python train.py --encoder_arch="resnext" --model="contrastive image-text model" --dataset="pictures of board games with random positions, seen at a slant" --train_examples=97500 --image_size=64 --crop_scale_min=0.8 --horizontal_flip=true --tokenizer="word" --vocab_size=67 --loss="softmax" --embed_dim=128 --encoder_norm="batchnorm" --encoder_activation="gelu" --encoder_channel_attention="eca" --encoder_depths=[4, 7, 7] --encoder_kernel_size=3 --encoder_stem="single" --encoder_avg_pool_shortcut=true --encoder_widths=[128, 224, 384] --text_encoder_causal=true --text_encoder_width=128 --text_encoder_layers=12 --text_encoder_norm="layernorm" --text_encoder_norm_position="post" --text_encoder_activation="gelu" --text_encoder_mlp_ratio=3 --text_encoder_head_dim=32 --text_encoder_fused_qkv=false --text_encoder_bias="all" --text_encoder_qk_norm=false --text_encoder_parallel_block=false --text_encoder_inner_norm=false --text_encoder_kv_group_size=2 --text_encoder_positions="rope" --init="torch_default" --residual_init="none" --optimizer="muon" --muon_scale="match_rms_adamw" --learning_rate=0.0037 --momentum=0.85 --nesterov=true --orthogonalizer="newton_schulz_5" --adamw_lr_other_params=0.0012 --ema_decay=0.999 --max_steps=6100 --batch_size=256 --epochs=16.0 --lr_schedule="constant" --warmup_steps=300 --weight_decay=0.08 --adamw_weight_decay_other_params=0
Rows from block 2 of the image encoder of a small contrastive image-text model, named by matrix and row number. Rows with one number belong to one channel. Each number is 128 + 24 x the weight over its row's rms, rounded and kept within 0 to 255. All counts start at 0. Numbers have three digits each.
After each channel's rows are labels from the 100 images, of 14848, where the channel reaches its highest value: "strongest on" is what is common among them. Only what is clearly more common there than usual is listed. The data: pictures of board games with random positions, seen at a slant.
# convs1: grouped (16 groups) 3x3 conv (encoder.blocks.2.convs.1.weight, 64x4x3x3), inputs within the group 0-3, a 3x3 kernel for each
# convs2: expand pointwise conv (encoder.blocks.2.convs.2.weight, 128x64x1x1, transposed), outputs 0-127

convs1.63:116153101152158115148124107117145158121141122153136094115124165118101156093119139119151135098154107075072126
convs2.63:109154140130144078115170120159147152142179136101132087138138142095160126122073167090124139115101143155115113112130116150125118104127091105113105128127113131099114132077119139110136141089128142147151105113160113104123141167105138196165125121151149154208116113128141143141118107107105135147116193156096105119156134099121134130149099100137106148131119146117129116142107116158139124132176
strongest on: digit grid

convs1.43:138131107145120111144108102125112148138144141128125100168140131153124112124162134143117117150149091212084103
convs2.43:107178135136120123175113085150100097104123085111094098163137121072129151121133133101151113107104115141156140118125136125155143154122141121131162093117083087114151129172119154160085125127137142160139141115139127135130131158127172137131117125144135130131103139100133102119110132153130148140137101078110160117085133091132201127129093113196128134120158098156110164133110146140109145110160
strongest on: digit grid

convs1.37:095124111133103108162165183146121151123119118114088127101140154093118166150109128123123115139153090153147092
convs2.37:133138191117116171166115132106124149115176106155151105141151106151162147141120105101173091060117085113098130113134125108158115099122149133128108119200138122124139104092117150107117104149118108120110145152141150120146121096148137158130134172137108149115149123130121104135133131151139119151147121153174131148145138142164116156106122124125141105135084096147109162126163091132141140190164
strongest on: discs in an upright rack

convs1.53:112137117106103138108162168105142116102127171110123148111137131134143127100166132106150159103110185152097092
convs2.53:125141118150148133133111148153118157174120119132132132088145128093125092153132107090108163098141086136094159181125177150113126147105176119133139117143077103126128107142167131128127114118109121129126122092173092102123122137154115112115172165148129155134116127080100128117118164129118139120111079111111108109117153131164137160163137133150185137123111132140145099168143170136125197135127
strongest on: discs on a green board; digit grid

convs1.0:131140131078109162100117121064131149158123150103142119116118105115107113101102120111087115128091120111099098
convs2.0:117131155148119134109100107137161123096133097167142191146086111093134101153126089144096138108151139093171130173115105137117109088126094124142101120146117141140171118142134148137083154100137120111147126113127079120133174167137161106100091127116121158094123098163119115122115104147132141114144119121140134156106156119105101125124110151106106147129106163133163106129109167071109104071128
strongest on: draughts

convs1.32:121118136140149102108100131132128115146106161130142165132141117132082166136175157165143127123157095168130081
convs2.32:138083140179094101166181133175145086120137095129161109120129114110130116101101050142142142119127140119126121161132141154155142146133095129132139126117139108186099142146105139117131167179140138117101139131156141116119160124117121200140144133120124144140094106133111127117107092165173125168121109142091132117113141126117137158117160107128132120124160145130138099110184135126119168150135
strongest on: digit grid; draughts

convs1.34:085130139108089148104114150153112136119145127156165147098138170124127170071141141162111134124138106103149120
convs2.34:137203162168132125147110144156134160114123110121109085093094128122112134110136156072135146080097095142126153182133146128143135134114094157111137103174117165148149122168124105119115119118089159106099131114134122138141122087146114184119147113124119124161158175114114128159147135123124127130126074131144146124141113161120080098090106095121085134144090115138149133134121141117148135129131
strongest on: digit grid

convs1.17:108140108165142120171150140164113097196133088101135145121121123093091123102101127118108125107123103119130129
convs2.17:108125174094122095132111162164080130114170121127200101129164123089165099082117133112109106152130084143148110124079143126133124151097118174142090135138135092135146132115141125146156085078127137094137137149115123135146119085145119122130127131118143146154142159112130137124118161152118152143115105166144179121163145135090136115125097120163137109125102149121156085111133151105118094111135
strongest on: digit grid; noughts and crosses

convs1.36:128094095127097197114132117138108111109118149144116119116185118149084104104106113123136111154132105139110105
convs2.36:133117120121098164113126089161078154120111117139127146141141139125136164140086106065093116144122119131147170164146132148127086144154182117139141124131149118107186100085102139125106182140093125117183103126098134099102132172129147120135114127129121132163112105156127129108120111117089121148135167126168154104145130124131149092134128142156154133127106152117130180166159126116173135149133
strongest on: noughts and crosses; digit grid

convs1.50:119123112174118128130126154132152149097104097082113100136152111117149100104109118111107088085147150124168158
convs2.50:169112115124157136135117145119126132172152152135129142131131152139143103121083145122086113161080144146167114108086147166101115134140126168097116177152166128131129103100134128142156133108144111114070117111121146122137111136153111070141117130137146112152123134101150146121155112148118110152144117088115111111121123102080129126165098133088156124170119109154177167154168139130186146102161
strongest on: noughts and crosses; nearly empty

convs1.28:156134174133138105126135102195172171131143150155128122153146142122139103139111126095152161113107126153113119
convs2.28:124134158125125147224150117156131109157138103150142110140163118125129154124141143121131144105119136133161158116130170144144139122140136131151135120156097119127115145114119120157125163077161136105125175127129124181152089107115142166134129116143155148177137131097121170126110144150149109176192129145095143123149107170140116164137139135170129142119141102175137095149114181138142142129119
strongest on: nearly empty; noughts and crosses

convs1.33:183135145116112150112098156140123110113127095115116122115149128157089127154134164141126109179151123177163132
convs2.33:159130111146143131132085112107157104155133159171187161139132118146140121146162125162193153162163118110132121114141141115101139128121129149143112116122127131105143133187154106147100182118152184089130145143095117121153091137139124154149116137123122126107136123097103127151095109117157117190099136127152149106163129131143179178131120179132158116132119114142135161149148116099108119111127
strongest on: draughts

convs1.22:132107187138130165128104119156127130107119147109131092069126141086131160122113154123125176112120118121150102
convs2.22:186098118104151115110145116141115094152106129113118106100153127149117127093151137138127129105143102114126138146143121132115107150107132166111110180107087121144133096119129167098133147075055145095097097149179098148101128128164110111140089117142091085091112163140112145119138137130088125125110136139134085101118123069128115127130127156163134110147126126108096129187141151136111149121123
strongest on: noughts and crosses

convs1.47:152148109122133114148098133110114140105157081103135094099170180128145164134145135111139137089130169104123117
convs2.47:112118128125126141122147108162187111122114102097115183106135098191127106108119106113099125126144103123161142168156169140136093143159108141132097104119151176105124177125167134152105175138125114108116135118155106132129138185104113112137155129118124126153139137126138140141133153161140090135136132105113095086102152189172113137129129132121100131160106098135119126098132110136173159173121
strongest on: noughts and crosses; digit grid

convs1.5:138132153138124130145112191115099116108126110128105135112080107142113100121139101105105089129101109109094078
convs2.5:161136113133119171119126104122116124133161101200164149128119155148160138153169148132147148116081123098089148093160145147146123128110088143145125146114137182124152138133122116139120128084111144119086131106090153123097092151156154113123104086116108108115115073141113119142100104161137133081153085140111126102137164142157077102126122113149143100115119131160135130132141147084116108107123
strongest on: stones on a line grid

convs1.60:106135103119106123110132096101098134185125095137116123082087109125129142152135175098118124099139110158153109
convs2.60:144146155094157129134120125113123118105161159124156128134158127135125151113111128129102117113145150130182176099133172127168086093138109144127107157127101089090122140128119152126067112195147125166133130130151077113119135112113091110110103103142134145110127133144117144116163130151161136076100104107141106102141147135126139142133084115151110069118116170131104078116126093153114102118148
strongest on: digit grid

convs1.51:136124153130162110145184172112104144089089112093081117130113086101133127113125099142159124130132130129123114
convs2.51:102122135146135109138112122121100138136183145106144121170093133109163130133153151122127133158148122119123139093070114131128160120158149107128132130107136115140145136117135109137105120092135110124115094126127094108144105123121190152148148149134146159164154175135182219182109120160136118125142122099090099149145111091133126121153155119116123128129134136130127097158103094182160130118170
strongest on: digit grid

convs1.42:118124116118109110151127116179136163130142164134111138132174179088097133104123161107097113123123098159136104
convs2.42:143136085105127127133109114124119069139115080109116120111131124084130155117135133100131175140096152108127124092153100158149127122116129117118142091131099111110121133117162135121092121107105139118136123060132120112117117118127118137115156116156147123138127135121100121134061089114071149118132087136106111094166115103099146119156113118173104079117082099091099067135147106145138147111155
strongest on: draughts

convs1.44:187162199134127136122123112120141166155149095122113132114120099124157124140124147102116108132093128161123144
convs2.44:150098155137068083127148145145113129154109142116107126151140148136123161105160095113109160110128144053123142125106130131131095119119122170160118080157083110098131143126131145160155158128117173109098147093099136099143128136175136108107135102108115090123184121097131107112117088123117094141126128142080127120142139125158149130146189133112143146107130117176125134119134135097151139139100
strongest on: discs on a green board

convs1.14:117095145147166112124136116110165109171119087124093156112154133142102111098119132139115094124097178115161129
convs2.14:116103093126175176113146098113109105158114127104128123115109151117128144144142115158122142155119133130153145122140111176138134090135111193152152140136128110119128140106149145109123106050165133152122089132137118136142170170131137122142132123119165103149142152127163123125104162160127162134103135106114140115136144082159152123156181152135164192169136190146128119106152119123140121129132
strongest on: noughts and crosses

convs1.45:100119087130165138107122126148132091104140138113095139127167109170128116091110125079124142150149079126131102
convs2.45:131142118135131127148133121140188144136129158145135128134141120088106126138104087117154130125162162206138164155081120120112173142138164156120078135115117126149113090145133125153123136169092175147162095114148105141116090181127124169133141143149146142137118141171143108145136166120141125161123160167100137109112154140110160144135133167150161161143142145119114087131118138126128152155097
strongest on: digit grid; noughts and crosses

convs1.49:110085141085153127109137131104137140119095095141093113156141104155126168153115150100149174111132161149114111
convs2.49:117146111169113130154118169156099193178138141140149119134168138170143129132149147195145105129120135140100149126145148122078118132135119154123122120130161176127108152160168157129131131081119103131098154107113152127103116182166123116137150124170135118146136120084120134145106117097129152112138110142180156140162148163140119173131135123119107121133113107103103130146170150153149155161128
strongest on: draughts

convs1.18:155120099169110101138116066161080121155093152121106128112150138110131122103137169140135106128095133133107123
convs2.18:150160158141157126118140079131112107119151116159165109082124098127139129128112105146113138101128131102111105166108145132134132108086085182104140113123119159150138083133098125106100097121172172123124110102162142167120168105100097132133115137123111158127143106124121132132134142155128150137162128126119085158147121105092121152124065115113144124102104103112150204101183130127113120124139
strongest on: digit grid; nearly empty

convs1.59:118113161148108121148121172157111157136112132108119124130142120112142134098141133140109141108125092181111205
convs2.59:193115132097104089149188148130116124116150142099133065108156111129140123124181127147117158148122141098144130118114157148150080127133134157133114190130124143121119146134157105128122128129118141110130101053099155132117164143149123126163157143144136122112107155125104157189108146130158122130106115141139149147099134119097125118123130135193096136144137132157139165134146153137175120124143
strongest on: stones on a line grid

convs1.40:093106129111109145119144160152181138116126135140115103114120145117125119121133109143158115100158151170126202
convs2.40:175171139123104087110128126100130121123107089138103107088142104119107084130137090119101144116133086119112177138108133082175098065114163146188173154129112128170133153137148134132126130162130132155130173118138125112132115140129105129135137126131112176105180154076130128166106165103138129139122115128105113120148135147148121121159117147127138115172135111130124143091121137094102117108161
strongest on: digit grid

convs1.12:152148081136096183126107116151087125096159116122152120111138103089157116125104139094127130133130101106159116
convs2.12:105117184100177135131089155127160095132109099153121115120119156170096107160103118102123107142145145135129141139134148137107086155146100156128154147167128109119142155125169137120115093069183122147051141159113094119128149133142126097145094141120126148143137132151167129143142130179152148139160130116130150120115114102152138155123159106111103168112141150140161167142131134119113148101105
strongest on: noughts and crosses

convs1.23:125153129106140137097160129122099103145140147139172157173137099185089094127118104120129119160120128154145106
convs2.23:114115094136133089137136166132172099126181098136144171166133110161173144171158166147171104129148077117144125095211115128142110112178103130135155083134141146123158146164133087118085122120115135129148122145109119119130112162123159147156153149146136121119121142109108131100122146147116143109112130128120101130085134141161118132153129162162103133135121129098102100136106112102135140133161
strongest on: digit grid

convs1.7:151112112120127110086115118136145145170104182181185177128115131125121130115123131124149123114121146096144129
convs2.7:123127123132154133159114102137134108168132143121123126156119116119125108129142115133092161137119163127127123118122107108148080136113106104132074136162118147131173151129141120167149133117124115099106155174110134122125120166141123120144184190165176147103122131153152137148096143100105094100102120112117100202153149080121088159104117112124137110114092134157151134119134138174124134187113
strongest on: noughts and crosses; draughts

convs1.30:079109117115137092094113098137148091074087107119121106131112115112112109097111092143129104116124089112127128
convs2.30:134090127096130120136116119109087063149124156098122077140157081124132139148108047141132138139138128132127100092134124134151114160137135152107126120128127097122133137101147116151115133160083111136157142162143139096139089114144136099127102137135103162103154169137166182099134099117175098141148175130094127159106140105108093108159126126138153092161100128121107127103126103130106117133116
strongest on: discs in an upright rack